A small segmentation model, trained from scratch.
Model: 2.72M parameters, 48-pixel images, arch unet, norm batchnorm, widths [64, 128, 128, 128].
Data: trained on single toy objects rendered from many sides on busy backdrops, 87.6 epochs.
Rows from block 3 of a small segmentation model, named by matrix and row number. Each number is 128 + 24 x the weight over its row's rms, rounded and kept within 0 to 255. All counts start at 0. Numbers have three digits each.
After each channel's rows are labels from the 100 images, of 14848, where the channel reaches its highest value: "peak on" is the class under the peak. Only what is clearly more common there than usual is listed. The data: single toy objects rendered from many sides on busy backdrops.
# conv: 3x3 conv (model.enc.1.1.conv.weight, 128x128x3x3, each kernel summed), inputs 0-127

conv.113:198109123115132086149138111084095148123127109148137141092108171112108148134112142101159119128103089120119122108099093109106170126104104109120117122116153095156128154135125127097150098109146131144105135102128133041112106099107125139140116113142116152129146110099125148080132162098155116096133139113111128117127095056142133131109160108108119145101133123137125121130125134146107098083184
peak on: part in the second colour

conv.49:136149104138129133143150130133067123138125082147103118138107123122115191089071101129133112127143106163100154139111133088122076137146121155127140094132134139159138100170172072122150122112151138087141146127143135083169158093072156109121074131118107084115141134126120110137114130122150095096125120114140143130135097142111175130143171123110118137124140154139081098139132119126122130123123
peak on: part in the main colour

conv.19:148119131098101107099109130114088084115105126130138105112150110115136121114119102117158113132134108141100158116142119106158096138119112164140097117104135169130129039130136089107094135125114085051102143083142119043109094128110124129143077137091130110130130137118111144135102138111133091123108145134098109117137125115116116141098133109143129111105133151110106149149139092105142083134118
peak on: part in the main colour; white part

conv.20:128132084110136134151128161148074109135128124117129123112097114149137133117091118109130117136125110153124094132133121092067070095086103104078117098135123133109112142142133083117130124110127144129151094145064133123126125120094099088059159116089130119117098111103090131144103169097110132094101124132155128136113112142115107103133110116110102159103142114145097069129144101107117111130149
peak on: part in the main colour; brown part

conv.126:139120104090123114096138108119133121124102131140134127128111145137118144137103165102122063100117102107093117109163122125147149137147097140093073159127148086169109126153116138091123119123107126109079145103144129076150100121131114136141078127048118140124136153099112112114106137122093068091104150114098099145146126143121120113089161154121133133118126169122142128120116116142150093127076
peak on: part in the main colour

conv.45:143096114135107116129135107101126125100109106108100093098131074101124153106093105104166066140162106139107112136118137093098117128100131102111100111118130107099135128107103120127107100109114071135125136111119089073189093106124138109109137158095131092115117088114140146110074169134108086103144116152126130099122112134158128123087109144158094116125111108152148127145160146106103115146111
peak on: part in the main colour

conv.95:129144087124107156144161118113136099146114080165124150134105106133120121152121131121186162144097125132133141100089114081076130170160119131129140167147156139155122121117101128131134128106125150119174120139113121114137153104134136123097139084101120152107174143086130124082110126094134132059118074121149128145125123120152123144144080097158073164114145157118131104141100123133127166134124
peak on: part in the main colour

conv.31:129118105133113120135108108135130094148122095133104104170099117131122099126123161094127064126156101122091110144100134109152099127126149146119143112153081106158139092095113085098125143152133140094141153076155136106152145095097163065113096149105086132126117106140146116121135099143119112094161194118147128117118130097185146132115129125106173118116140109123151124098133087138111137114123
peak on: part in the main colour

conv.115:131125092115132106092141126104092082112094094137128127093115137119114152157096141129145096137107096110090095106131127091125145112146100136098083176101141084175135118158130155098114121098102114101105118161125111116136103080104133137100056121101138137118132130126126132110113155078126099092114090127098098130096113148120137126095149093134099139135131160122154130089137099117144094155115
peak on: part in the main colour

conv.90:147131112091161151092098130106123115073097158140103127126133151080124095138124112097113127173156095148137161118106112096103118115142116111139120107106139124123187120126124110123109062121088106125143123137118069110150152119146138094108083103129093141113158121115148129148128150121104143089189109145153111108138114102159143133121110111143066114151109131097130100156139130139110127141170
peak on: part in the main colour

conv.96:149150085165112120144193169085122049096135125135124159132101149127099105161094087129142104121082113108141119128141098087132118104115100133154118137104142135119123094135150121109121149131140132125130092119128123115125133059099110124117134144114103107106118129112145162160135087101166131099094084131130103092134122149117132141112083090132104114150143118100124140111133112104110093095108
peak on: part in the main colour

conv.69:133092133105127089102132102098130160076104131130104135122102167085125083126100119114141086112072121117130110082133084117159159123123117118108111118107141081125131159156118143127112109130116113129078078118146129116162092114133106125133080118135123141083129156115128126137108101074120119118120109137101116103073138122109114124121139121127149143149117152168167139120086081140098106101096
peak on: brown part

conv.43:124153121130140142121172173156108116113127116116106134103110128137157147121085108126133130145131087148111145126131120099065085139144144104134090129074175168120117097171122091067129136104137170139152140110093142134173156119114131086120100118117129083104133110114135111139103125117154094101126112139142128134139097155118140152108157097158079133124093138163083131160106115103141148141125
peak on: part in the main colour

conv.35:117127124084150101070121111140124134141096127114149140118104154135136144129126160114159099134080111134080107120163119128154122149115105177046097142097110174168094116129129147133093145125118130109087131133150090111109118121107086140171105121114127127095099171145081131097136137129110104142150144118117095141110141128120133134137171139132154127126139160113158127128131084145143068142115
peak on: part in the main colour

conv.7:132104092122117114171144090088123124126137097118133137134155139136136095142097140119173126130145088068142124130105149088096141135156145109179117145147145122127127136074113124120129094110106109141139125154137090126144129072102178116090112115138094146093148124104148143112090161132110141080170070098109154110124110090155134140132128064095107134131151130145138117111122111131124132107141
peak on: part in the main colour

conv.85:100157110132117142144156172162059114150140118148158113121141114135107129084078104097133136130105131157111145113120131093090077136146113158104144079140134134125122123123132058133123130097142175136143099132126141157123167103123092096121123146099127118122144151130081126142135149096137137103117113120140117148131123139091098141154174115085131115097135119143054091146131103129113146119144
peak on: part in the main colour

conv.122:105124104122104116099136104085158103159106109147151134121103152146129142146127128152168108113137121091108127102138068145100121143091159125116132145155139066135114079158154109114098146115101099081114144130115148156147119090123152133151057114138135129124127129096107141113128121118123092067135102133122141146097142183153128118115104145157143133081116088118145150083129147116148140150111
peak on: part in the main colour

conv.8:124161136099123151082107102084129097076113106165097113091119127085141112146129117134129119126125148120121150155131103110135151151140123128111121140140145118176112084149113146085097086122055106106097128147141111094117144106085098116124059102131101135111139159124111135138099128109106125116192116165160087109120115131114106107093104131132094140135104134114133131111139122102122165116117
peak on: part in the main colour

conv.1:154146126128123129138153105105127121101139116145071151108082133142097103138073146137143120113176087070165134115153138111137132130134135091152115130147141126115116121118072121134142105134128133129114143171138105130156123103086156137106101122136074136083154157083136156132062137148096111096179103105105118151158104115136129139130132056117131152131122121123146118116133131139131090115143
peak on: part in the main colour; part in the second colour

conv.47:152111151081113111129112166113083130131117100128135142090120117089138102110112118126147139118107100200130128131111095101136107090066159134138114116116108123131127100138163120103089152139075093133122111133116125102093092108101135116125093137118128123142079106163122113146119136140090088127159160078129162141100109121105117129151110088138116152173124087159122088129147106101131143121130
peak on: part in the main colour

conv.116:152098090101072112127105136139117141134089144133122119126089167119094128150125136154161124100106109140137131099095102090131153156078138124117114154130136102170108127088141154077099138130104100148106139111094091091091106098108141166170101129142126158141076138147143116122126136130106068098137141114108128120126115118129191150118129098150099135132100109141159126128130101109161108148122
peak on: part in the main colour

conv.41:119129135075115071103110104098135127109130086120122132129162122147109136146135130108154128083101118169131136096109117094109131135123137114086127165140090074145104141141138142102125121098076050144104160125127104065140094111122105118122092139128107134130123072099112143181122168108086111118127143137120099114100120124141121148115135126092101131121111137112152153108143097134127135146150
peak on: part in the main colour

conv.32:129121105139118125144091103146069125144123114140161127135143128115108123112127121140130159114081094158117132085163132120138107152138141182186121098120167120152095149078171094079151113109132136157143093176136103117117125081135138077163109133117123116106137157133105135073125127085128068146111160100116113111085128125136130111112131108118155143117157172110136119137143123123129129121132
peak on: brown part

conv.64:119167104118067101093146126103112103151117091134113119145137146139121114119111103129146155090132109122098105115111130109129100152106131145144096122122162087104132113144139082114119125093152165118149122124122105063163152093124124085150102138109116138109095138111089103160111137130158107081164113063115091101124148149090104118138106099103146134127155089151112156119141101113098100127115
peak on: part in the main colour

conv.33:123106077142135088130119133161097125140121125104135101145065124096151144139143183130113103129098069147109114128128129146123141092091136139086134118077134102159103157110116108110152111109149157123085109070078121112109106094167111096138110145131118138102111097139155126118106117144146092106147175112072105126141114129131159113119120122146129135122132090123163137121108116121143087101129
peak on: part in the main colour

conv.77:100116150150124105134110140144131093124124154114140088109087064107113140110149163082125126101116136129122122156135146135153103033109104149111124058106148122147116105135131084123117102163129131127129139125137121136103124103093136084079124105099136141126126089145161098155149142122124150128098153157125142111149106124174119101118140116128150128115164127116150105136163075103108137153132
peak on: part in the main colour

conv.84:126085090101134112157101142140112118131110126169123116142127168145108108116109143108138122160152096122124087145144091080122113134091119112166117116132143128105159133140171136119100115125085070149134098144098107153161122074118149151094126123139110128117112133169104137148085101136082133138173112137146139132145148118148111155103116129121101158135090070144153118108145125088101093132178
peak on: part in the main colour; part in the second colour

conv.30:118141074127137135176135133101136159113130142105110115111088109075089114081076151106104130135143126135141131091099120119114107093126134144146153133148108120131154150135106110116111134116108119164141149160107106148155153086156142134131151143134116133109126105114148076070097101160101159148165125118137148119135054086128127132151101120114147131168138130134115066113088139119122144110134
peak on: part in the main colour

conv.102:105120137133069133147131123140131138124112116152152075090065070143124083113068132136177110109133096145110110136101131115159109106076130151132129147183135115109104125124157122091148100139149122120119097133130112105115132093083154152170108109088096134138085133155130136140097132125151088146108129150128128093126105112112161122108117122151158188128107115142115138128148119130137135120108
peak on: part in the main colour

conv.29:129087114122149146109123143086086139086088108142097138112113138119142110136101129127132112123168117092142108105131096083113140151154106092173086096158154073120124137116158125121079109142097078143128131128145136055168119103102151106114070114146109130144144141141110115125119120123092099101143143129143139097147150107103105105105110105151098142097108148143115119138141128108089151148130
peak on: part in the main colour

conv.124:127142117132121121152171108138098139141133134090169106115095128158144109126141140074127100113166107115106131159164136125126089123057104132087147120127115133109152151157093124126131145084151168131115101114107162143130140075122118138143121123110138108130104116094132130075098166095155150119164098102126097100162154154130099078137100125136129115101146101129152152127150112085118096113163
peak on: part in the main colour

conv.36:111115106161143118103174192130117127111176127128134159101059153113108130148074145116134104113123085104102105122132147155114148088136110081143101168099148101077137127134116133138110124115126156131125126117144101110137109096135140092067088104096110153096161119127129162165118150141136104104126115148103121128146109144129133146142153095121107140137117088091149143108150113134114100112098
peak on: part in the main colour; part in the second colour

conv.44:162116129130170136151103112130123146079124105112132169084138169078110136136115119137126135111152123114143083108145096103104155122096150094142113111126130090096132108091131100128146104144133120118132110134122091148158108067146128084130143167155130133115094103140174164097135139123119146103150079112119147134130111102099086130142116145149125110144093108165151103101156160124104085161165
peak on: part in the main colour

conv.0:142184102136131144091120122088099116127104083115132102120104111132142122098117128134153112120144093113092092126157136114115106115103125089134123124093139109124129134152154111133132081064148145134182145118138132096129151105121137115119074126109123118116090118114087132137084164131139078070128172156162089131151155131096125113071113130111126106111097117114132104127116127144085149148140
peak on: part in the main colour

conv.118:157155105147119131161102122119064090122159117132143106129121140118095144140086134121105125104121133137131108132122128086144152050115155174127164134131094121134103111081134132123144111113148150112143144142155117120104147084056153040109159119133109168127103125161108148105127144107130113090114159135144138109126141127154124135114175110113135111120135123149126144111165124142110150113148
peak on: part in the main colour; brown part

conv.50:140112117154161149120132118112136114137084124124173165075066120129131164105120121120125118159144077114123105081156100095159161128133110143103104130096147156101130120149139156078111134117089107099107141105151095111141128089149123123121102155112110118110134118164149144103090087067130110097072129138116117129129115124114100113077124112174136114116136114114132137134105144122105088115107
peak on: part in the main colour

conv.55:142138085102150144126079119146080090140115146131138172099105159119119120130097150122141119119117114154106134128086095129129099118130141171121126141095113113193108098117108110106112097125111121117140098144124099150133135079111133049127093118095094143114155146085104123105122138058099107138103136135135117180127116127175128117112154135141124132092130139113111113136139124151148169114110
peak on: brown part

conv.5:107118141142094112118157129126119128142072123124127087114083100124150113130121112102162125136040139130116106155176130119141115115122077164093153117100129159094146124138171128168104168103115112102130064122154135140069129097113111117134125116097147127124116125126086113125119128111136112130150106159137104093105154138110117086141090119143140137099140138104159120132134101107095141114163
peak on: part in the main colour

conv.111:124101111121135075092140152126107115104090140128116114127106162106125149153158130122144129102058114110095122102141128118112115119110123108129072132089150084140107111133141120104133108101133107118088108136134093087130097102187088151125061131078116157111117137112113152134081135117139086099115139113083085144112126114106089131088145129120124134127122127108117120140140123139102105113087
peak on: part in the main colour

conv.103:150145149163111120109130145156090107112127087109124107116113081135111097136075071115139090126153091162099155137137127083125161104128123114092134141096146147151140137131125138110151109119180186128128138146122133095136137129072101119106091114078135138125136120114102140095112146147143044129118161151130129138127100133103110101147122108124137108117122134124093133130128151125152120073154
peak on: part in the second colour

conv.15:141103108084125134141167136123125121114140147117174137106127134116123127102099102111144101125127117140110092126096123136099083112043108073104129126131175140072151159149124139117115116122140137096116114112075164131163130107132142143084127111103120118125098092143110147144112174079117163135163135136112111109105146143142095144103111156140127153122113061132109134140103102130133109107156
peak on: part in the main colour

conv.11:106124111130137130100118128098104109117102088145075112141096134120107133130099134128162125135117102132096060124147114073104152101108130097177118129093141124133114135100135124116110113091100130126150123092132055081150134088118117126120078113084113157100143102066121125122086117133100106100152140139113119120127116109107118164096150122163097146132089114141149116130134151121100125151123
peak on: part in the main colour

conv.121:155127117067133100098135104123143130122110111106109139114155147153094151114128144105134103127158064166113106088111089127127109154128150120099152196135085080174170137149096156101122158130112126089127148133119124109146135111130111147132119134140085125110116131109118080124093150114125110093174104101112070138153100096135140124128118136146110118128134155117112118081155122131151126161142
peak on: part in the main colour; part in the second colour

conv.17:091103124184131083121124122103116134097178140120157128136149107145138127114123158111120149121127125089141141106165207126138132111120081087054133111122130150100109158112110142138185119127162133145061119123141117122113112120110080139095131152104143121123108112130119130143131163134148122140088119133078131105128156149100113100132119138119141093130146102145123126157137120123098084099143
peak on: part in the main colour; part in the second colour